config.yaml
arch: "unet"
model: "text-conditioned image diffusion model"
dataset: "made-up road signs on poles"
train_examples: 245000
image_size: 48
horizontal_flip: false
conditioning: "text"
objective: "edm"
cond_dim: 192
tokenizer: "word"
vocab_size: 55
text_encoder_width: 192
text_encoder_layers: 7
text_encoder_norm: "layernorm"
text_encoder_norm_position: "post"
text_encoder_activation: "geglu"
text_encoder_mlp_ratio: 2
text_encoder_head_dim: 48
text_encoder_fused_qkv: true
text_encoder_bias: "all"
text_encoder_qk_norm: false
text_encoder_parallel_block: false
text_encoder_dropout: 0.05
text_encoder_inner_norm: false
text_encoder_drop_path: 0.1
text_encoder_positions: "rope"
cond_dropout: 0.1
norm: "layernorm"
activation: "silu"
padding_mode: "reflect"
pixel_unshuffle: 2
widths: [64, 64, 128]
blocks_per_level: 2
scale_shift_norm: false
attention: true
upsampling: "transposed_conv"
init: "kaiming_normal"
residual_init: "zero_last"
optimizer: "adamw"
lr: 0.0012
beta1: 0.85
beta2: 0.999
eps: 1e-06
steps: 5900
batch_size: 64
epochs: 1.5
lr_schedule: "cosine_restarts"
final_lr_fraction: 0.01
warmup_steps: 290
weight_decay: 0.2
Rows from block 7 of the denoiser of a small text-conditioned image diffusion model, named by matrix and row number. Rows with one number belong to one channel. Each number is 50 + 15 x the weight over its row's rms, rounded and kept within 0 to 99. All counts start at 0.
After each channel's rows are labels from the 100 images, of 14976 (inputs lightly noised), where the channel reaches its highest value: "strongest on" is what is common among them; "lies over" is the class under the peak. Only what is clearly more common there than usual is listed. The data: made-up road signs on poles.
# convs0: first 3x3 conv (model.mid.2.convs.0.weight, 128x128x3x3, each kernel summed), inputs 96-127
# convs1: second 3x3 conv (model.mid.2.convs.1.weight, 128x128x3x3, transposed, each kernel summed), outputs 96-127

convs0.103:62 34 72 63 37 54 45 47 86 72 59 72 64 49 41 68 60 45 30 62 53 41 65 34 39 56 86 67 66 52 59 48
convs1.103:34 65 19 49 61 75 58 38 21 45 54 53 32 41 52 62 45 68 40 53 35 53 44 51 49 67 29 58 40 49 48 46
strongest on: triangle sign; orange rim
lies over: face

convs0.124:68 44 47 78 67 45 51 32 78 35 51 39 76 42 32 48 35 62 28 49 86 38 44 34 35 52 91 69 71 34 58 60
convs1.124:67 35 58 30 44 36 32 67 46 38 41 42 55 74 54 66 39 52 54 52 78 42 44 56 46 28 34 37 36 36 58 49
strongest on: red face
lies over: face

convs0.19:42 62 56 30 60 45 62 60 38 61 32 30 42 65 41 23 52 43 67 47 43 45 52 52 31 79 20 77 48 57 72 60
convs1.19:68 68 65 78 31 30 35 27 79 73 58 58 49 49 54 66 72 52 25 47 80 57 73 48 73 55 46 19 64 21 31 66
strongest on: pink face
lies over: face

convs0.64:53 68 69 28 47 05 67 59 46 36 30 21 59 56 40 26 70 42 36 32 47 33 50 38 47 35 24 37 57 63 33 52
convs1.64:74 44 51 52 52 52 50 67 55 58 68 61 67 41 73 77 58 42 45 61 63 38 63 48 49 57 54 10 71 28 62 66
strongest on: white face; yellow face
lies over: face

convs0.2:97 52 59 63 46 39 58 52 46 46 42 49 55 26 66 65 50 66 46 50 64 45 57 62 66 63 54 32 72 40 78 51
convs1.2:22 65 16 44 45 68 56 51 51 32 61 61 39 35 35 73 43 52 62 48 79 51 80 41 39 47 49 42 50 67 46 73
strongest on: purple face; blue face
lies over: face

convs0.34:55 81 57 76 47 46 43 54 59 56 54 34 58 42 60 53 62 80 41 32 47 39 56 57 68 39 41 66 36 56 60 48
convs1.34:29 45 37 26 69 40 57 68 47 56 42 55 54 58 51 63 49 47 52 46 53 61 60 53 35 60 48 26 58 35 37 62
strongest on: triangle sign; blue face; orange rim
lies over: face

convs0.4:39 35 40 40 54 76 63 44 69 61 56 81 43 50 43 62 38 53 59 48 59 80 56 58 64 61 60 54 61 44 69 12
convs1.4:45 49 45 67 19 46 40 58 71 17 53 64 45 35 40 77 58 49 53 45 48 32 62 44 62 60 57 84 39 49 45 70
strongest on: black face
lies over: face

convs0.30:63 40 43 74 47 53 40 36 92 25 57 53 55 35 41 67 49 57 41 52 70 28 53 36 38 64 81 57 56 23 51 51
convs1.30:63 45 68 25 59 67 72 37 38 66 46 46 30 55 38 56 65 58 62 55 59 60 51 61 59 42 24 26 32 59 88 19
strongest on: grey face; teal rim
lies over: face

convs0.41:53 69 61 47 49 55 44 48 58 32 60 60 36 79 55 34 37 38 33 31 61 27 57 42 25 45 49 73 47 49 65 67
convs1.41:52 24 35 37 33 31 59 78 46 70 55 59 73 39 62 65 46 35 46 45 48 22 43 66 71 59 52 38 56 46 68 66
strongest on: yellow face; orange face
lies over: face

convs0.83:63 66 33 56 43 63 33 32 80 71 53 74 60 52 52 63 43 32 55 70 56 69 46 49 26 68 77 77 71 30 72 31
convs1.83:47 38 64 34 36 45 51 64 58 64 54 38 29 38 61 44 33 49 53 49 65 68 81 45 77 48 32 52 30 79 62 57
strongest on: orange face; yellow face
lies over: face

convs0.70:56 65 62 60 32 62 33 44 89 33 65 53 52 44 37 55 46 60 29 53 55 54 43 46 17 58 74 70 80 36 65 39
convs1.70:50 05 51 35 48 26 59 77 32 60 42 37 62 62 37 70 61 46 49 52 63 44 44 48 67 42 30 32 29 52 64 61
strongest on: triangle sign; blue face; yellow rim
lies over: face

convs0.109:67 52 43 67 69 56 61 46 38 74 58 60 57 35 60 68 42 59 67 59 79 63 39 68 71 45 52 39 45 65 56 43
convs1.109:36 56 61 60 40 53 40 58 77 47 55 67 41 47 29 44 68 47 33 74 37 69 68 42 32 44 79 49 70 55 61 47
strongest on: blue face
lies over: face

convs0.44:53 54 54 41 60 44 85 51 38 54 51 37 59 57 40 62 52 34 48 65 50 67 39 49 57 69 36 48 35 61 99 64
convs1.44:88 49 57 34 39 56 30 69 62 37 68 70 59 46 51 63 47 58 47 59 94 39 82 58 63 33 52 10 57 33 35 38
strongest on: purple face
lies over: face

convs0.116:49 41 57 77 54 69 46 20 53 47 70 71 68 30 45 88 48 60 49 80 65 36 55 44 59 37 78 75 56 56 77 45
convs1.116:52 34 46 27 26 29 09 69 49 27 39 50 51 72 47 75 27 59 34 49 46 24 50 55 51 51 51 56 45 27 46 55
strongest on: red face; yellow rim
lies over: face

convs0.95:40 47 60 45 65 78 53 43 67 59 54 75 45 26 32 69 40 68 56 61 64 79 52 48 49 51 57 50 54 45 50 25
convs1.95:45 54 29 78 33 11 31 52 41 15 42 45 48 40 52 63 59 58 44 52 31 37 42 52 55 62 57 79 42 26 51 78
strongest on: black face; yellow rim
lies over: face; symbol

convs0.15:68 52 47 54 58 75 40 46 84 29 84 62 51 17 35 54 38 50 47 60 66 36 50 30 48 51 84 50 70 45 52 74
convs1.15:54 30 64 53 35 11 73 57 33 43 28 42 51 81 45 44 73 59 64 44 45 33 69 63 60 43 33 43 37 29 55 47
strongest on: triangle sign; purple face
lies over: face

convs0.120:52 49 56 35 63 72 52 47 80 45 67 89 34 50 22 63 30 52 53 62 45 64 51 39 47 59 80 67 68 49 56 39
convs1.120:53 46 54 83 28 10 36 52 41 22 40 36 43 49 59 63 66 68 54 48 35 43 45 55 73 52 40 65 36 41 46 69
strongest on: black face
lies over: face

convs0.43:59 43 61 57 58 48 49 68 67 43 48 33 71 45 55 20 44 52 37 50 46 43 82 47 59 16 32 30 59 34 43 72
convs1.43:63 76 90 40 47 64 34 42 67 50 50 52 52 51 40 59 46 66 57 47 71 45 54 37 50 31 47 62 47 51 44 26
strongest on: green face; grey face
lies over: face

convs0.125:48 46 45 18 81 61 67 53 41 59 35 52 45 49 81 43 47 50 85 70 37 66 42 53 47 55 21 45 48 77 82 32
convs1.125:52 70 44 91 26 28 37 62 66 34 47 64 55 37 43 56 71 61 28 50 51 28 72 39 62 53 67 79 56 43 43 79
strongest on: blue face
lies over: face

convs0.7:50 82 68 58 48 67 38 27 75 31 47 29 46 45 51 55 40 81 33 76 69 58 46 63 34 63 53 73 50 39 51 28
convs1.7:64 38 48 46 43 38 25 60 55 46 54 45 49 33 47 74 45 51 56 51 84 35 60 40 67 42 43 27 55 31 57 68
strongest on: square sign; purple face; yellow rim
lies over: face

convs0.1:60 50 31 34 66 59 60 65 35 82 29 80 52 56 83 55 38 52 74 64 65 74 48 46 55 45 42 46 41 79 60 31
convs1.1:47 77 43 92 47 42 55 54 63 38 56 70 35 35 46 38 47 64 27 48 40 44 79 50 50 55 67 61 66 61 57 74
strongest on: blue face; purple face
lies over: face; symbol

convs0.122:83 38 62 49 54 69 43 69 97 46 72 63 57 41 62 59 54 83 64 67 69 47 48 36 70 59 76 67 69 57 77 60
convs1.122:55 69 29 82 49 51 45 29 21 37 49 51 27 58 61 52 63 65 52 41 39 60 73 49 54 27 43 35 42 35 34 45
strongest on: orange face
lies over: face

convs0.96:54 72 41 87 50 73 31 36 65 43 63 68 54 37 36 48 61 62 55 58 72 52 48 44 61 41 66 70 53 70 71 52
convs1.96:37 39 38 40 19 29 31 62 58 50 34 54 47 53 69 44 36 34 33 34 44 32 79 79 58 71 54 51 53 51 54 77
strongest on: blue face
lies over: face

convs0.106:56 33 63 38 71 75 56 45 64 47 59 76 43 31 19 55 48 67 44 45 80 68 57 47 67 41 60 32 74 31 54 21
convs1.106:40 65 27 75 26 29 37 47 63 16 44 61 54 36 48 67 62 53 50 57 47 37 54 53 56 61 60 81 44 22 60 61
strongest on: black face
lies over: face; symbol

convs0.86:77 51 44 61 42 56 54 46 90 48 63 66 60 38 65 62 38 46 29 76 47 55 46 46 48 58 81 57 75 53 74 63
convs1.86:43 33 41 42 47 56 76 56 15 59 45 41 43 62 44 47 60 59 54 45 52 53 48 50 68 46 23 49 26 69 47 24
strongest on: blue face
lies over: face

convs0.72:85 38 67 77 45 49 50 40 98 39 50 55 60 66 57 68 62 57 50 58 80 45 51 42 45 58 76 55 82 31 65 35
convs1.72:44 65 27 50 61 61 54 30 12 47 50 48 41 25 42 61 68 54 47 47 43 66 38 35 62 42 30 54 28 60 52 58
strongest on: grey face
lies over: face

convs0.89:69 67 53 58 39 80 49 51 42 74 57 48 50 70 49 59 43 59 39 67 66 74 44 70 49 69 46 62 44 50 63 42
convs1.89:69 78 63 54 43 54 41 63 79 67 54 61 50 34 42 50 48 54 67 43 61 51 85 64 68 28 50 23 54 62 59 33
strongest on: purple rim
lies over: face

convs0.58:60 44 53 71 40 72 41 55 92 38 53 62 48 51 51 42 40 37 22 65 55 48 51 43 30 65 74 47 69 33 59 34
convs1.58:52 24 45 57 57 21 66 53 41 66 45 47 70 41 43 63 40 54 47 55 50 48 53 46 65 53 39 86 26 27 57 70
strongest on: red rim; red face
lies over: symbol

convs0.63:47 59 59 53 55 68 48 35 67 48 66 55 47 52 48 46 37 41 37 57 45 45 55 36 18 69 82 72 67 62 65 61
convs1.63:58 13 61 41 61 12 58 66 36 41 46 30 74 67 56 58 50 57 45 44 55 37 44 54 72 43 24 40 38 37 37 68
strongest on: purple face; purple rim
lies over: face

convs0.22:47 34 56 55 61 98 63 59 58 67 73 66 39 52 36 58 53 55 54 52 77 58 39 47 78 44 59 39 67 54 68 34
convs1.22:51 34 56 51 17 23 41 60 80 23 42 58 59 49 40 52 51 46 55 54 55 41 63 53 58 55 55 67 44 15 43 56
strongest on: red face; black face
lies over: face; symbol

convs0.62:60 61 40 51 45 62 38 48 99 63 36 75 46 65 37 50 27 52 35 47 77 30 47 50 50 64 67 43 75 51 42 40
convs1.62:31 56 34 52 62 76 69 45 26 51 39 60 09 05 56 44 53 57 65 41 43 59 52 39 56 50 41 34 30 71 58 52
strongest on: purple face
lies over: face

convs0.49:77 66 57 71 39 60 37 38 91 28 65 64 57 51 35 65 50 37 34 60 48 46 52 36 36 66 78 76 70 35 63 58
convs1.49:50 66 49 35 76 40 61 53 22 95 43 49 40 60 52 42 65 47 41 45 52 52 43 54 51 50 32 44 42 66 62 41
strongest on: grey face
lies over: face

convs0.56:78 84 56 64 32 53 43 59 79 34 54 51 60 56 59 51 47 62 38 48 42 16 54 60 56 64 59 61 68 34 56 55
convs1.56:71 39 60 36 68 62 55 35 34 79 60 53 63 58 68 46 46 28 44 61 61 70 50 43 64 58 33 42 45 43 69 49
strongest on: square sign; brown face
lies over: face